python train.py --kernel_size=3 --init="xavier_uniform" --warmup_steps=1130
Rows from block 3, named by matrix and row number. Rows with one number belong to one channel. Each number is 500 + 50 x the weight over the matrix's rms, rounded and kept within 0 to 999. All counts start at 0. Numbers have three digits each.
# convs0: first 3x3 conv (model.blocks.3.convs.0.weight, 96x96x3x3), inputs 48-63, a 3x3 kernel for each
# convs1: second 3x3 conv (model.blocks.3.convs.1.weight, 96x96x3x3, transposed), outputs 48-63, a 3x3 kernel for each
convs0.36:441481572452448493500519480457487470514519540449506464465539523490528594528523537451491486394549551534458443493448494510422459476473415495504517555396439543460551418481405422436537435445499567520519421516474553430435457428557529473522465466400493500500419507429511488477587526500447441508438451475538509552545413511419500518419437544474483477513501412498565525538442491498659577456452584501412454436503442472435597502466397466467530
convs1.36:529523565501573520475559559476485431427512511464493457584443559574516553520543596415520540469499467380541421521536453566475526443502447524508404529610504515460512491468503526478544482591578497577534550474408492494525476439459465486537462575581570485419404470617602521474431527477510520487430604453447623413507442542555455512514433450507451481543527392552421512492492605509439521427462523478470500511491601461426393621449484497508438
convs0.37:469516570485501539562403467425553560464577560471507391522552499458585571501413463470501547391495417496442443494476506441477500554486434501531570474429568567484548440548513565482503514453546511488522489495461500485353521448555513439506473512473470462523553561502525489499496457534501530456446492551509526545364489519382486520469365496517476436524527403577467480600465598582467448586556526491491516474371452568482394442495522482524490
convs1.37:510428431514402458454487506505529413509521541473493491515489452495497554509542477548578451471510445579535475552399442452558498531553503412524475483528467499477568502598539446439426530368544586490512505503547531438412500511435476484569448554434537559501565506517523561513527525471542484603517506574516483497464480513445527526518566506541535400441485586565666526520495431422586562512520502466451532403467520524482458554505520500511426
convs0.38:518453428358497503507505467510475457479493456483575504541459477564478533415497520462526544449562462514437489440447388566485507481490449481457417484674482466507600511509533448601609517578405461502447551535550524505473525506493514482474524503593475472448560437492473515468570435540584483470468457511406431476509474527584486455452468457512483460466575533542463433559482523470454464422453530495496498508530487489618557467484534530552561
convs1.38:477467440498502475412481484489545500452463582488490530475445581513409417502476490411555544510588495493540578501446491479447410472603511433511526493514476507493552523466437544479434456435472502514475491461566395456477533466510483474430451531483527534490514517498618441491545495463461499562379499469474564523475543459503538479613492515512509465496444429440561511424511457526442499457554470609505457511522507514504528538455483519502530
convs0.39:490500502412505562456465486439465547515489512448533444481506579593495482427464501480554484535462581470520470513494431533474556437431524465424532437546523494423476563551545593553541448443494389485441454526535532494466485410524479476569419401522516459521551446482480413545494539510516510577453573531547509651474535499468452542434469496482508445566505509533521492475581444542393423496407467528437528543579487463464585488528465576430542
convs1.39:494556511556540505593556542567490523528444553570449595511519468565516506472551433524481455554596418525512545456583514439583498589556462520505551510543385536508447503496440479405443457469446350476462469432463420488438490486468399468495507470394502474415528559474505367537543572495466509439553366521505532488547474478497461455457485486403489481524413510519485488450578572463496566498504432538495386503515372624419366483503613621552593
convs0.40:456441536527437459515528526549605525548490426500536438429500497572429474412561534432539486463542533578636503457453543493413424513465488486550504489487430466437498558483540495384440553565514577417514522424539463556494525502517498374479545463512485504505569640465542582511511492513568471456448452484598617582439434500495489476424499481512413518539489484570502611479486517521483523531523573573488533516414483467385458509486462484455493
convs1.40:474567507497439455484469446441463491424502552539533481515459586540515614515540568456482482569415529485453500425481417382544475442571520456559513416526510510491469598487376508491488560492522497531476520478476411491503566504483492570530475468547525488516446474524471445545582446575636518518538527494569465560549489457397481458483493502486497464466550597437484493441470508502529463498534539478550445460523546518600317469513497504387441
convs0.41:550473613630485435410512438446487545559405529413461590484540509461429479515445512468497458472567518536551521466469488592489550481451479502536497532627478450511556421516488515466454435411560549511571444469486528507492483554447575399457566514534524458425558547505480488525507504497531592475441543504499476392385439540462486541509434439484526386516464452514508487504446521462415475505514510570446437610435526489463408473551509526522510
convs1.41:585497570541505515525568485500439372584597553599528439487570532490458508489544497505507472563537437439526424488615501569571466507566528514552553544592485575532501492526591413461561543547512478516502540465437555453553464538591454494595501405573517495498475548581485418485508471497478488542488611510496527522563500577543533423397403480547554605499484500466538509471443537499494456537539505482480581470563495450458528435505482529526530
convs0.42:494448520468412522452466485499414451537482529486491469584520565525530550411522576584536450452480486468411458512531559439529483489440445462485561419505455520438473510560454487517415492541519483368430459500538485515515492606489403415604453516500458519483540567444468612536545428425567532467462497528551460492448502414510470444435435372565453511475481494511428489428516532423441441561478456529507590533566501480477561467480541544492460
convs1.42:493548521478442437512532540401439588491482505469477514398490479506525545543555587467514421535397489550504491469503460533582442571557468491510526519540471494415465498435526574508454548520491490501466505478496582475491540479533518509518541402591499434431518487505492497530492479434527528423474535552505452458591533499497496546494424563462445474419545441585570515471604471537475448524525504445503513472588453504427469518494521539543457
convs0.43:590502431521514559565472514456338513499489448489461584497488513568506550604567540585487541474484476492507464495562491478500498480501520439506555487509552496541428471460501498441452471436444521454507484458472435455477497414478477516451552552460528524543470441486478464554411477502547536487476566590493488504532502398567480528497460548510416296345444484514548423441496428601536475508484427413434563421503533453484512493405445501452490
convs1.43:522559527553526486561430452507561533513469483395519478415516463521466527499455516447471497524409418486451511461418552533523531494528463454612557509538556543541438499537531546490457450527544540516500502640448568474606486460566455524543600457509534458381458568485429552500560522518572529527469545514636553564411476525567580536470496476522480534429417536496555562631578684530571485488475455572568604492505576602547456533502528536424411
convs0.44:434474445467458472507411533395502471557502518493445407384415440505499455455493581525454535550467438519443496532487515562565518484512536495580514576537467453541552498557444559559535518523607503581504476490467556480513527501427471492497505464473512493468527652511611460564474501441499471507524577502429525542521532468472469500492446432503519499514435567651516602482514477514612522564506493547541499514465489480420435494525404492489498
convs1.44:413439529389530487471544496529456523504559535422508460462492526442468469481510547490367548455502526417515504409493462486553526420395607511483512594540507573541562471476466330437454511557632579502444566549414473540476598546524479462511537467561515514550467505537508466456460503494553511530597562435386469420554560508523442481459559444360484495471474463451458423515539482603538496489421514591533499499478519417495565486453440466433467
convs0.45:518582487482539533528550453613593517535456470471499538499528512516529507562579562518568424538455432521497490544486465630565473548499468483496489539513499582485553421553489509472431508425476472521447553436422539523494495587562564502557428526444485544557432492456460424579486417492519501457580505518571558512547499450508472542503509460525455525496522493522580474467561629518510531467439523479547567506532473455573549466531492512489505
convs1.45:454354493489494470492462528564488550482516497548509519416555425481457367475453414417518571478597467478437527422512469546484472427529482547556466474534574543499577533512474516494549442505539496491614448497547505523532500523567487478511498435473448478529352528535477453425560528482495569560516470544488538556459544542448496473520484462562564480441449475488561472503504517511472514580540500450561491403597520494531507566473511543503501
convs0.46:565470501502532481540496546441409542455468398405525491551471475461426475451509430490497483561476372483510479581565464482544437491477521513470432467556517554507517413496454479481514423460569486489488507481533498502520431478510534462443422527368357467580448509577500505526579520496457559522546609485528539431546519455525519521471487484550480518494512538554480482485495531573533460523592568566558531452489463499475580637557495468510468
convs1.46:494526472429417503442444577524454489504548581502553463595494597489392483488518516538661509570511522502485490563471555507475521491517529480383463534422493526631562476536562405513570464490574529459474500580495539542572488485516462507451481457509442547582423421467485542460535497495409515564522509459480538511463503591442548465519523487450493522398553456567428462501545505467473539415428528437513464479535469492535581553613544502508594
convs0.47:534506501479478501454470468446429539447360500434489382532500443383471550517470516491536473489492486461484555567579465433435499457538442437467475485498392475551503519511457450537599514451534472519497515566534496500458456506598484604546579474504520604494436417493441503369460516511453477536378439484551456545526543492508532486508458551586519518522533557529624581514615520523519595536462493493432478479470475513445470496465428475501518
convs1.47:420491494534442472482532463413499426472432553507443471523515522476545520488511639469439425589460513522561552476479503551514438561546415523503483519409421429511470483452516514459430456434512489449532454487443522552497457491491471521562528438485430459492432504493543403550542521474471503446507490504392421521617438459475510506567427484606435462505399518440457468442483451552454466469419432474458457516446501447544533496492472484497492
convs0.48:440471460501469473555443509500402547479560541531365463421508458422493493440519526437452549456491554507518512521553468427471426524398490404525557442504629524516547450437485438461349520481514503548515551479398482510484498443430485543481540476477449466541551471508432493429492551554648543548522600534398527505570586486448433506451466471460440559448430518531440573531493515428493523464479487514475554449539568487504504456387475514547517
convs1.48:559452534493523399383457418464513521498554472622496487581568613462486479415459532554546610524480501474629488634478589557558579544562542533523542473515530481587415434469497557502499409553449475535520481458415477501467541459473471494488430506437486508570431483535484469559531544572497466468542473607477616533546452452441493520426459524413447528526493445507405548518475436447534434487484442568498477445579425536488467486509458578488481
convs0.49:544490462426504479487537543567497506550447544532416484488583524489469455458467503473520483488423478533480452509467526464443426512496475407516527475447524475391449461506482408506441460522472559460474558524543538604470400459416465456425440456496441397542564491522510379520476497434562481616455533532509416473503401408431509518468488493497468490497484466505601563484490489536545487449480520559484446445558491444504552528449527524443515
convs1.49:507503506435487533420440545561499571559475480479551506408543473445482453422543504556504461548546474475507456452472533499460611515385472510560539507551565518517510429428463402497516557407497465534461540426487456488513521600441401472516501585401559442470514528434477477479490451476486459516591568486503442471449510393536427459450501591448424467586481423559489591427576543498535464443467394496448502509505467619373495549439533540493499
convs0.50:584547589540469507563514571536504485528533535556464463478423433459508559469482460556550456466416484455507399477466491530489524558528462452484392485419473500541437515600439459474454460530481488488417417570506379477531519514468518513509516592515477486426436472399479469495508521534522502512492478553522548535593461535413540461463459505526437446455522492613502529536517469504514525461526467578560475477516561483529520595424517488570485
convs1.50:434479465492493491562499479461493495571555457534505515440614545487465535465489517435469475514464413500502531520483457513501531552498462521447573491573459534521417473516424555461398563519500522434488527492437516553428573570563575477471499490541494476478493475495478530550401477612471373531478537475589542462518533506563533475559547398500448521496459491475551508547573425564435435382469387528432481495474545428502518471471448507510543
convs0.51:546558548461539562450511562535483521565569551430496433578523502506526451424513498463504511464455550459449463512544557433530521549557414420480494486490500508461479455432470509448592492458442564470564508474477578524544438532427444388505501400405495494541546498509519443431472583454467532449502420437430621553546535525430454468487501502499614504405484565534518486543595488555494564485446536444493434506522509487563420455538423499440556
convs1.51:394581510609502538557495544457491466492575570494475572482395526432469510449449553523510550464494432569559418438403592531463496439464464439541473533548489537519533449557510437525478475526519592451482520404554472467580526464501572552454528430522539506430420471456495518520562449497615515611557490529494542517503552433489529476518493553530379468503513521600516478528567470575524470429507539529453444570530480471501585531559445504510445
convs0.52:509533509451457445450461437454508525468519494468550576530481517578639454621585532513463409614501437481453427555544443465435648584463502497540439473517514525419522514513426489505494425464477583502480571490483601463517527488510441411562434474487490531565485561541499471568481537490477510648424562476521489537477418537491527545513521578601520514496510493513472354547464508435497507621516607554510415516502486507473473445494524532581398
convs1.52:553535576514520544523426481534400530520507535506512494596583572442591545642504462471505435547488401488518502471459518488546523487567521624476508510555443458472523500583551516557556508408499577502491476455581567537504527426412334452485471508538550432452461438497497601527435477441458463462462505393522500480483579442557455541513536507548658474554468459503479463467513470453482490530581429556513489544510468462494473491562513546540483
convs0.53:565540508518515483465524458496506525430459597474445476544514445478487481516545506368535481520494563473480502542496440506466489450493478461563558484537529523445571481485572500466472543468523520497540477517475465481522543455476507503414525427520548558578530564430470600531490524488522466567530502457419385510533488453491427485539567602515479540488523556492512521550570487483571538491361470560397461463458435456485604493466508553600529
convs1.53:538410506484479434446458487443544512445507465440550526437480495645462524472531536458482486539491457423493396440508453509468521508498470434517523386491540509509597504486513390491467497521586467496428544518524533517464579573537572539509452443486457567453529459467537403550456474449489409535536507453626513494489513574502415489437405472483460523508395562457472510447505451427551492523559523439623532564509491461543457476453395515462450
convs0.54:489570590567503502573574500534539499520392464487436516586588518538514494512430575497499512546487530417546483460511518513557528532489443506471407551546431470418461447450506476403359421488486434467619492498516514506520513538407465506485539478556514431491508423509453493456458507564549481565510574491603561582463463530448553500565501520571612502466624562474612532508470509352489519420453432523524447533451502425538459477508479514550492
convs1.54:522521421509543454583552556512473504495563454540504537455431510532488513554505454522517557513474462460439461567444492506459561464419477492529502490440510479389455605468549543427528424479471495545434518486457470588471545521452536526478437465520515442491551495468466493482482535584509467479433431446463498534571498449543510523551527406435468472556487499544520420426501444459545457475429467476502528457384492488408514490528568429476538
convs0.55:463510617416563530448512443518508549500512572529525537449446489407517468563462506403398551439489494529478529491627561507487603537502520559466416459406512479518484496388553467520488439441502427516510561569594429554586482432560496527534516479443543516603568530513483377511525506556475507470497512415506502518496476429417580550536516535524514466427591505498502546436586489440491470470406569510450448498480477513454506514480501485455493
convs1.55:547422474449483472507446578454481524474507488461442510576593492476533474532489545420471514593495510531507507541522583533510560562503440518521557538507477508594543603536565614574417578484574480432494450463574461500569596578524466494476475616491518547480563541451540501464551512482543521504511436468422525551409500478550567570589616589605509520475497481625494470489453569471473452495395434515493467463446475425442522473541540463517469
convs0.56:490408603523494542492371449475488471435477502635557496437479550562452549466445475442448526454425492450509439545515426492439518587479442465554545500509584481466560529493453530413515411428464461497484508515521573528522431529481476490544607484533474446504456507451491593508532546471444465508447407445468494485543451509364444415491508422530476452485441408424534447604511531470475503570434480530542539529512427576432523418507583406444471
convs1.56:395577578478535468431482477536496448560520506464463550482448448551451389462509443512488462531514534415568557592495545593449539419443527442544510560439554494538507490522476540472522469574565624458525447444481543576546474516498443498372516526403526439514402540440554458451563465501590577446508521557490553475506576476499448531431493568438477442527390451514491450491534485547594506497450500481529555539492484494469522493435459619461530
convs0.57:530439555449570385441551515461420466495450483452627631408341476477525546452527501513530485568481479480498548489532468457547454472438590566501505450447496572501498520545520482526437513518549585604522470463544516501619416510557504457468453498505493527490534613513437533491474486537600467509517526515541516530486544557500562496539437467492536483463542638514465462521490560498458494507461496504409532563581491583451458511435512486489460
convs1.57:431434488486505631523578611514563573567525529500409421533539480554406399449430491402514487544520437525498432486524499444473442519420545521532484533508514435473455570467507501470495455445519547577484575471481530455410483526493513460469526483493458530614468516629529444553530526358456449404461511455593441568486505399457423523673556504506438527501601590607439440454578503582502479549516532602472468429593444540563444448451545549519369
convs0.58:468513478515457445521454477531460419482477479481415509472555532468465485497487495475489466467454557448482500477417488447432474382477490506526520501431485523549440591431419519626435516456421496530537424575415457621530564561467554471474457576558583495529621514489643555443507463495508478537542488429452504551445558454506539450489538516475485489469413427438408496525520490495574499442512567534493546498528443477545536435511575471486529
convs1.58:504416560440510503526458477556544494499394508374455421514489534565523555565613579426531474517484456480536526572463402511381536462456488462457391521470528517458403489541491504506494520504489598450574518469479546525455553498451516408548439638511480484554495507504510406483495404497475411486522528455518557531490545493489503475435525451496547514430518424461405532460486467470545466495527504503451477505591520457555476482513522540499552
convs0.59:498529533575490542510562592528445539520446459582562508536520528509492482520432500539533517470540452477491484519453545455507511421416440477552528482545427528504530413530408455458372419567569473439485485491391546492440448515502450494511545493413490565481570566550436579488502534494551453467558405451518423439498518526559483519515471419545549528491514467454437469509451578438498529482448426566480594464459469475528565471474430480584436
convs1.59:438414445503573448451496542492473588452534537460532503481510418418537537462507442564519585485550508583551493425464518430492488422462388570485548529472482494491535533481507463487428569538496531525555486547557552557474469505583533470582470576511445477463595497493487402475491508501440464510468526524503471490536551478498550416545463566535465637557430483424541493507431490586589541491417579521509549561435449421536478473400463476538529
convs0.60:573584418454513493381379470536457499521500545510446526521553435533547557463483487543466590540555447570535459545521531468543443542547566425391507507488499451377552377457492467502497487524443487474411499520444511504459453493504430505516494358484560534517515504484511468412556483425486473484425428395464456482529469453495445420503415580498425501517491555495555483492476449534420444453519543479568493527460453503461539552498453489465547
convs1.60:586518457491503526557554496463428459418452491508578523573473492550413496472519572599511444502482519490533487472490492527577473524504428580508470536526438449510486484582589588590569419534449504439500546481507518516520507440544580529494478469522561528457529556622512455577647459505458509457555449474560476501493432405520497447456585474490450520553556560532422510408435370445523380407426514476484458430501396525507459527495591489586532
convs0.61:546572409570398554451519517408557515452512500551498549441525510549557565399488498542468379515558558469589521523409507515486424559440504429482587501433509500504501443479538449420425471479474556498519537509413554465500451527547423517565473470609546413455554442404445483497562482431496485537559532479454551487580511489506489565557494550503502537447524556529529524542493422442477493538430403557516519500537481442499528543469513518481436
convs1.61:590480461585562476543489520451441452469566569545536577493576540543580511600473419540413536445501481482508533471497457522509440568505507439480559483542483465452420409559582436569503446547549542476499478563481455499502424451475461549503513467529395483504476532368475560503520552441458607398489428496442524496444385497417465524565526496564524530525501562475417461485416482469534491553467425499488475495556494548507455574460525444564516
convs0.62:577504493584403525391449489529514443570432465553575459550438538551510423499384477542500502570610474547536425511451475500436548495543478471529521482506559425398562533583389494463522418481434547559562480523596535561462566464540538557535564419566534535489560426478522491468452440547512482421473548392519469500477482475517503446466620421559495457431415556623525561572520460500482546537535550579429496505572406578490496518604547570502521
convs1.62:475543458462582527554491481488413418493525470448548476472513463465549521526489580461521541512477447504466608574436482526479442497619424442476506502510460469469388453460475416512548528486470513520467449468494489394457354538471495490521443498410465517495530518526487471525522484557486564477480455556517478458598587539417481476472467465514465544511467507472585571483575483492556468588495473561578484449464559519435534516569430477481425
convs0.63:434451485476475548499512480449571342544471473553486478520463499445541421445430441452478498459539568495512539476441482534528529540592402560436513531559499492531495498493499586545470429465504484521518411519457465520498482528512487402493511502551452472485547533521440568469533505427493524528477591492489435463452516393533477518493530462525527496491561487526597531591404494555554535511414513505540474486460590557465538447506434473430489
convs1.63:461544491579514397430539488554486482427511424461475564531422448506431520538403433549432566500562442517451599402476545446573627512493514582609552508557457472497436559461516477559501424476379481515469452486527444501538581491513462531488574471517627399504476543473425551483485483440503422596551566571486545533617542485470501543571449514469591476531484490610559481473428664539477514561510473497557523561537406479490470464548458514553480
convs0.64:502512500478555576473373463462435465540535536457474474443473486487470534489518459488449428530480444434571490581553467538448455477489341559534531581463557389496523461449483509505483476504497453427528452475554492512536471445559482404500534445487535500463542464625539528453387467524498538493383489390459470547464488517534475484543452442544500530482478497420450624466503555515468576425536469504500449500539516573509515536526562414499509
convs1.64:630565541554497433523466460497582415486538490479458489524435478508527520524375453486448469473551491511505514504496582506500604502498479472555459516505571426517494473439449473572444467506533508468512519505496501546488535515482545443477558526452441580500590580424609529626456530554454538482564468498494531446445498516443453563435493491547510443474550485558510439609464542512567445532482329558415448419563480508510524575486468487473468
convs0.65:563480527398519525512478402532481504465516436441538410460521364503493550471431527462426526466430503471505447425476490486397493523507510548475507461528441450548460453484463408431477396559471471468484414324447494470453439532468498477525521446441498516491519462463566458514524490551532521507434591559488497545446499555525504467500534475542517593477517504485554578620557550491533518611463561507557570571584542444498416503501480463502567
convs1.65:561442471485542551440531479533476485502590491445444426503499538535455516477397559541487501416498443497473478457395491468486438495510514534483411525503597480584561430487562502479552519551471481473573464508491525365472529450470540495458592542554428554485459620475456419516505498398511510483547527404548479536492531563515483522502435482528515440496488550549542504529560582493553435437516533537501430422459407488596490572522481510604493
convs0.66:526504516466421482507541544543592599566482552453453405509559451475475516492375463463524475432629445535498606548428437484505482557478513485468416550498424551569499516445545527425489494503459508506503481400374500540445518553621473566587467426480550504448484490462591533426524424560495658514449392523452602456389514405542514433499427460473609493395466484381523519457453481545559464507537561473468401490411524485506533511544513411490501
convs1.66:479542565466577552378445456506449408492593508371495528382477534500491424482462493490427421395437450517437469532474506413399464459551492488542527504614499591484466491494480592509426558527532452533482558420549499422499432475453479490554594573578526528497473493519440489525383547544458438449543422467478462476489528538470601565580548496505490488492443511517593483463514446453450475436463547470424506456524486534520493409483561428518472
convs0.67:458432495538510522523466491527556554431505459500456575460560436535553513538534470541545479568572454594517580516563400464351518398419459484566454433518499432458563457601586414541470533539492526577486468504566567470549578543482528452570459536510445435512413425532549498560562476511477523525549422492491432444473489547463522542507455500502515468588524448519549459465496426530555540490480503524513474527513570554588465619547411498517467
convs1.67:570547470575586490491517422404463514447472531445555454524513502509448509514531486454517504528443527469557462444485426432427509439423462493486431563532478560573447526490526477485442529552479483576489541559482532482483489564580447459500483476556472498552484502575350414484472520541480516535577518458548482472553512504458429469521496451371487554484495588468473478444519534492524489465525581563493339470377451469534489467509518424592530
convs0.68:575558426496506510461431545449456485409545535508554554492517541550548434537485578582505495468506516496497525484424476462458467418464504564519514520511428495555551418519454583464594532484531492487442546550471557420499578502433614593508501572520449479488487454484459373484462521517499506529502476542577496460498546460482597489418447464464470458448544537500509516475571563585497503442510451419460464468470463598556519459563429497571520
convs1.68:485521436441429490415510464435439462382526441448434501422497444462359531462504516596409482407423615497481434592501536513564531566492518397542439582411513463469526645592565490539489545443570575453498457454504472465476413541428567529480532577547507557501531465446541505544557540443457524517446458443400463478531514505499506473458538499591494576511427543507400530425553508480447495463384569587531468483498529436508424493418504487492430
convs0.69:394500498549506569553413490522429491515421448491481518546640470460530617481492516491587562481500442537470497529547462501523495507583541496482486548495395494406421401484488526492523476541499546481451484567546452484491452474500520468482469479524496474532525531395541552512504464428571468435463513527646474564601479562519520472439390493516444493442426511528524516443511496455506461501575487458467490487513516578477559526477446535555480
convs1.69:584553569418426607463482501506452446482510413447398565512516568463498546404374488527517370506545422468432513425554470495515529486497458508415423436507524412382436419384418465431438443498425448534530371519548396455560540431454463587441419593519440445449610562496494482434514466541454429472465442534483481558458471417507511473565477561504485485534446539464456523397445565496401440497473521505588549513555546575461465517513491529405465
convs0.70:483547440508492555573492338470374454430556455476518454473498524454423599395447487520471428461544481515358568425412444481516461476422456580538455591483508574545499516512489525407534566542488467467483478455455521442440509352502540531491491457427451548492447513482523453539484517462450487432505555532553550646553516431452472539453439357515527508485522440594570500544555468497449471483485528454577559534452517532483511558435519487508613
convs1.70:591568485466475471444478606519484450436516460411467505500548565477552547442458463513433420391422467500494635443427484409504540438469543591534463506629450476479518520478500522485470499550468466518481563477419420538513436448469445496447519516499401474507464438546501515557503581437534520565477519529500487422472507455549413441487374405493486499558555490504440493656548535558564438436454545483480544480533496547477589473406404432505551
convs0.71:491514512423536506438423523517564455548543544455536504475541434478474492504464533477552461513556467518556571534491455467574533453544608489527534495516447539483479476544343484519526543456590535517496501494502475491567514473467450499551609467504437549468621429403511500413555491479507488572441528546531462510457437548565489542465456384513512566437487506452558422454513440432546521456497578444428525387465498508468503412539405486440498
convs1.71:508536489507475521568567555495503515492437462460484515535511560465419394462433411494556521510511496512454463484465510446525523557488591424505599415497538440565526519525463391519591509537439472470406492439471457499526502518452468496415427506400436537475457555429551505506506454508438486526520424425486521540549423472507564481543510469532475498596479505478537468529506611543554608501418501460458546496530478497454576503491491583486501
convs0.72:557525501598538451552561465478460520427532430457454532470469587478518559451469468554491526495457459491500433562492569465511512466484481447521494522566494522528447493443416503448429522569432524456599521462484483473470465452547530508521515513512430528526507533513479581551449519508452505526469518450572471496568491551462490502456428483500480422465493458426492521472428432480442441498390495530463448575511468420465403467568455387462429
convs1.72:546453478462548474419573448413570475570624530518468527461431525427436445500482518478618462580495506549494453488493472498574538539408450455531466446495478528576570489504513468504537568557562443536493577431425500463575479524540559511550541495467433475548519490505418394484486488530561472449567398501500393476444521387537414427492505527512433408522463569483423533538563519482486447525487548514444534503500439546558492451495546471555545
convs0.73:589476515544493438525574616472513492465503545422513496460524455458475578530476446547593541510462524480450529536489555487493460502490456483492418475474566569622546429537470414495397604450542599525417454553487544496535504582521462518486500556436464508455539455573432427466465436444499427450501479494413512452479540470475434484512508624523512506532481515472541547507386433513405487526463537501532486394524609544569453506475530565518494
convs1.73:533469558576537485577496540467542497471376468497435537540540543574580526550548526472562554505454498592521477467501508449479490416480506405555573516412518527557550426554562541518512645533537436636462568530538447447501541537448639535486508550501455511566515626543508545591449544564424502474425540427455500450448504456552476446496492463615447502569459506538474531475435529453513488477545547458543591607456529591432581394505613466451468
convs0.74:531443597450479548512462556554517568536548517518502550514567532567478459504561523519510465438584480528406478427486512489484512439469444533511405473514528525487460535497498551504548544524576461514462475487493568478464453423479490628512430548549526436582440467413491510474503549511525443543472528452503450389534413476500445557598546413528509580449478506462539531436527504494462531434551463506479420424465540497476488531421486540621502
convs1.74:494544414459464456430512529576508513562511584580498520479452576399503586521438448461578452496518616395582406534448449457444487485526548541545432536500523484576495518570467512550568480455514496413553488476516431437498487544479505548465540503569564501463649534515511437554529544466487541513544561459504537471598521592454501511545545515552497528490510505504422436549491474562411418517562517555505556547517466454482572446531474476487513
convs0.75:506501450605500680547504481501549370401532429494454417494495596445505517478458561528464507527467441494450462481323580473511425528498460507470412448449435457413534567462537610539560503440591581563542533495460405551552525456531526517524505560460484463487508444401533512503488525515471484581442479527392538478515412497515488567543485500420515573521384505533488465475535480516425558556446531584508496563509530466460479529461528502422497
convs1.75:501540452443496503437424438452454493426494524432578418483574492448485502513505463502439416493459495530511559446531511471589505512645502477459491407550450469440476488465431499499453486425465502572514451452540432462575501463525483498457576486506500534487437504487395527496561495460403498457512439379473460491356544555524526391516472499528515587506525571459538460495459431470498424432527448452525491484459445489508428420509470511455517
convs0.76:432557542522509473517458518513529505557516495505456504500481441568457532514408536484553639555577481539527466494529441483570547471535445479530481468546485465579494566380482553442458459514477524461504538539445474485531435503423533445454515457569516384411537438501511528456543554487509460596426507481446465575501530518567566617445500607449485413467523490625572456592481479567554476462509504454431462527502449396567532526486453466521449
convs1.76:438478461454438535468520511493515561479504475470635456477470474413501424468522444465540520546427548553548522442483446442482513451499535547548455528476442466525514527529410499516362542507473486552508455591434512433477520409569518496541538502516494505525532455485518581564467487582510556504475542538490478513514517542560509447522502422476507536485473462439505468601384601493509479638512448573524493522468468429539501459378571514547470
convs0.77:524507416535433451609497421530529586605574542520557537427508647469489556495426500489558496499467526518485447540472504483480459517508500514485507509480446415540373480460468440495561462519491565477476571502506520528500476517499558522491455531582491487563474445468529475597588487489460507480541468502505503502517575513400549560519442464522475434479493526501368593418476512519566469512546448475484433475461529430455507615501485524503431
convs1.77:423469533548463348497548506512530465448484489491463463467607444496484543462618533493477461496473526419527418485562492543511459507449472490609525435530453466542486443518447466433495514485435519489468468478496566451603540489396475385430442521440478560451469546525536503525469587501536456505393444535469531531556525507536513450473528523460425518586478536485508459480481406463590442509468505498397463419492498507549506533527508478520447
convs0.78:523485438397430453569442456594473393511482481571523499479679530606490482498557533452417465425483497450495497503580483577496472560432509486555461397405448503531466445483558555575483458519492509485556544451475443427583440413538541513485510556557477497493536496517516480523560543488398474474483489594464478478474567470472526574529425512490537590559513524495537468488544425500450488536443457412554653525585458414493468577514507508522503
convs1.78:470400564568393480544385375541506524459415554536513513586507541450508449427510547516534523534540477461500578513611601537544582526528407516492510468470514488455475461575498416475485563511547524536452468435538487506459428499423528518495460598501608434530464472491476550559532475496485437548424582443502557447540457448503529505474584503477476553484525451448562469428395558552439488490476430439548508543416526542465580451552443551472551
convs0.79:546497447569523483482488550485517516613622507466493531647592628510443506533569361469584471594521468473486461526512464518461530434480501426453523513463458556428573478442540462471468478476504481431489521467455532522519454546513422580557506409504466449429503554449479536486524525462509474489520468552443466500499392432402439470505484498580402515480492444432511476472475513562481501473452563516469389581523387594510503488510514493549540
convs1.79:475354519499419388520453423473480584411497449473552474538492495421487478463548425571500578429483536486530427476570544527585499484571486499562526552447577436491474560528367459504537509545484469430481571536443504504488511516497497562527597489556518460454495535519504521568483506526556549507462556500485498466545478498411501484476435415499506556544419483513517466610475517488539474538555491469515507462490485544521616464550477439491465
convs0.80:540530429531496468526475479472496472588519473483445545586468453602485524446525541531499575467496495422442481492535495496549502480513441509520521527462480449435493530454483528546525489456515587573548495442527512365396470419469394473542492533422503519561544476449448524578550476405583461466514419486493540503511452460556484498460512450512430526527538541544536559623512577541522490451489551455538497482522441549538538536506474524486561
convs1.80:521549472488625440534439490460448410539427491465529501519596581473522526540524495561548510583590537451507503557555496614510504515482508501448532578403423531451529508426545523426517445517591425510476619448507541500471535541506499514526580484468446498500514568518402465561491473462499543523515451519577531490494615505604522437587535500515564483540481458522497487534464564468456467515491414583580515448426510504601545503514537502488559
convs0.81:500531546560490489503522514488478540460427460442496501502532604514515536556510559564456439487483475506520524482483409444613490572474567456508526393489452524571399509470578491466530474548488458438437439532576489521548518481551451480500625457479470539506499375470553454553506537542478536389445559450528558524555475505606503479473474527558528452473621589479551466491601468554483446431485380531475446509548454605559638468582476551450433
convs1.81:541473484540442420418526600489503511507471450580461575465560527472537476494504488489539465563466413480505463430539534527498556436472539470423588529482547510374537469476514525533582544544368443482573441485442550453447462540469490493513517501504487464550491476522493477488494505501506527531490473467451466493602556504461514473448451567488502397518486563522447521468423468411501459553550473508510478515457616498510500510458423500437409
convs0.82:494430458503496441457547506440463470441527476486490589457340472467564562496475449474432532518488542452465448487522544478468513414553508475488518466485546566431572566509486524545492402534664518430533432408572570541576496508579572474487490496541489548460428527519407565504500476465485522587489523559505581487596488536526440538476492610507522569506539516445526524532600430460487478518434458475514476509536409439470532455495485485492530
convs1.82:591545476519545476490486480506485498376591529539508517520501480451498452446557451469571570473581556437543556486458505370547510508482560475538561507551559504560457480517466446525497524435476428532523504499556479609498480493431557581537476540501552557498498548566454512530447517526558452504476491495466501473504436475523457529403512599485519519422532595415574528415501426461473513568417473553549622488473535584504488503422450453500509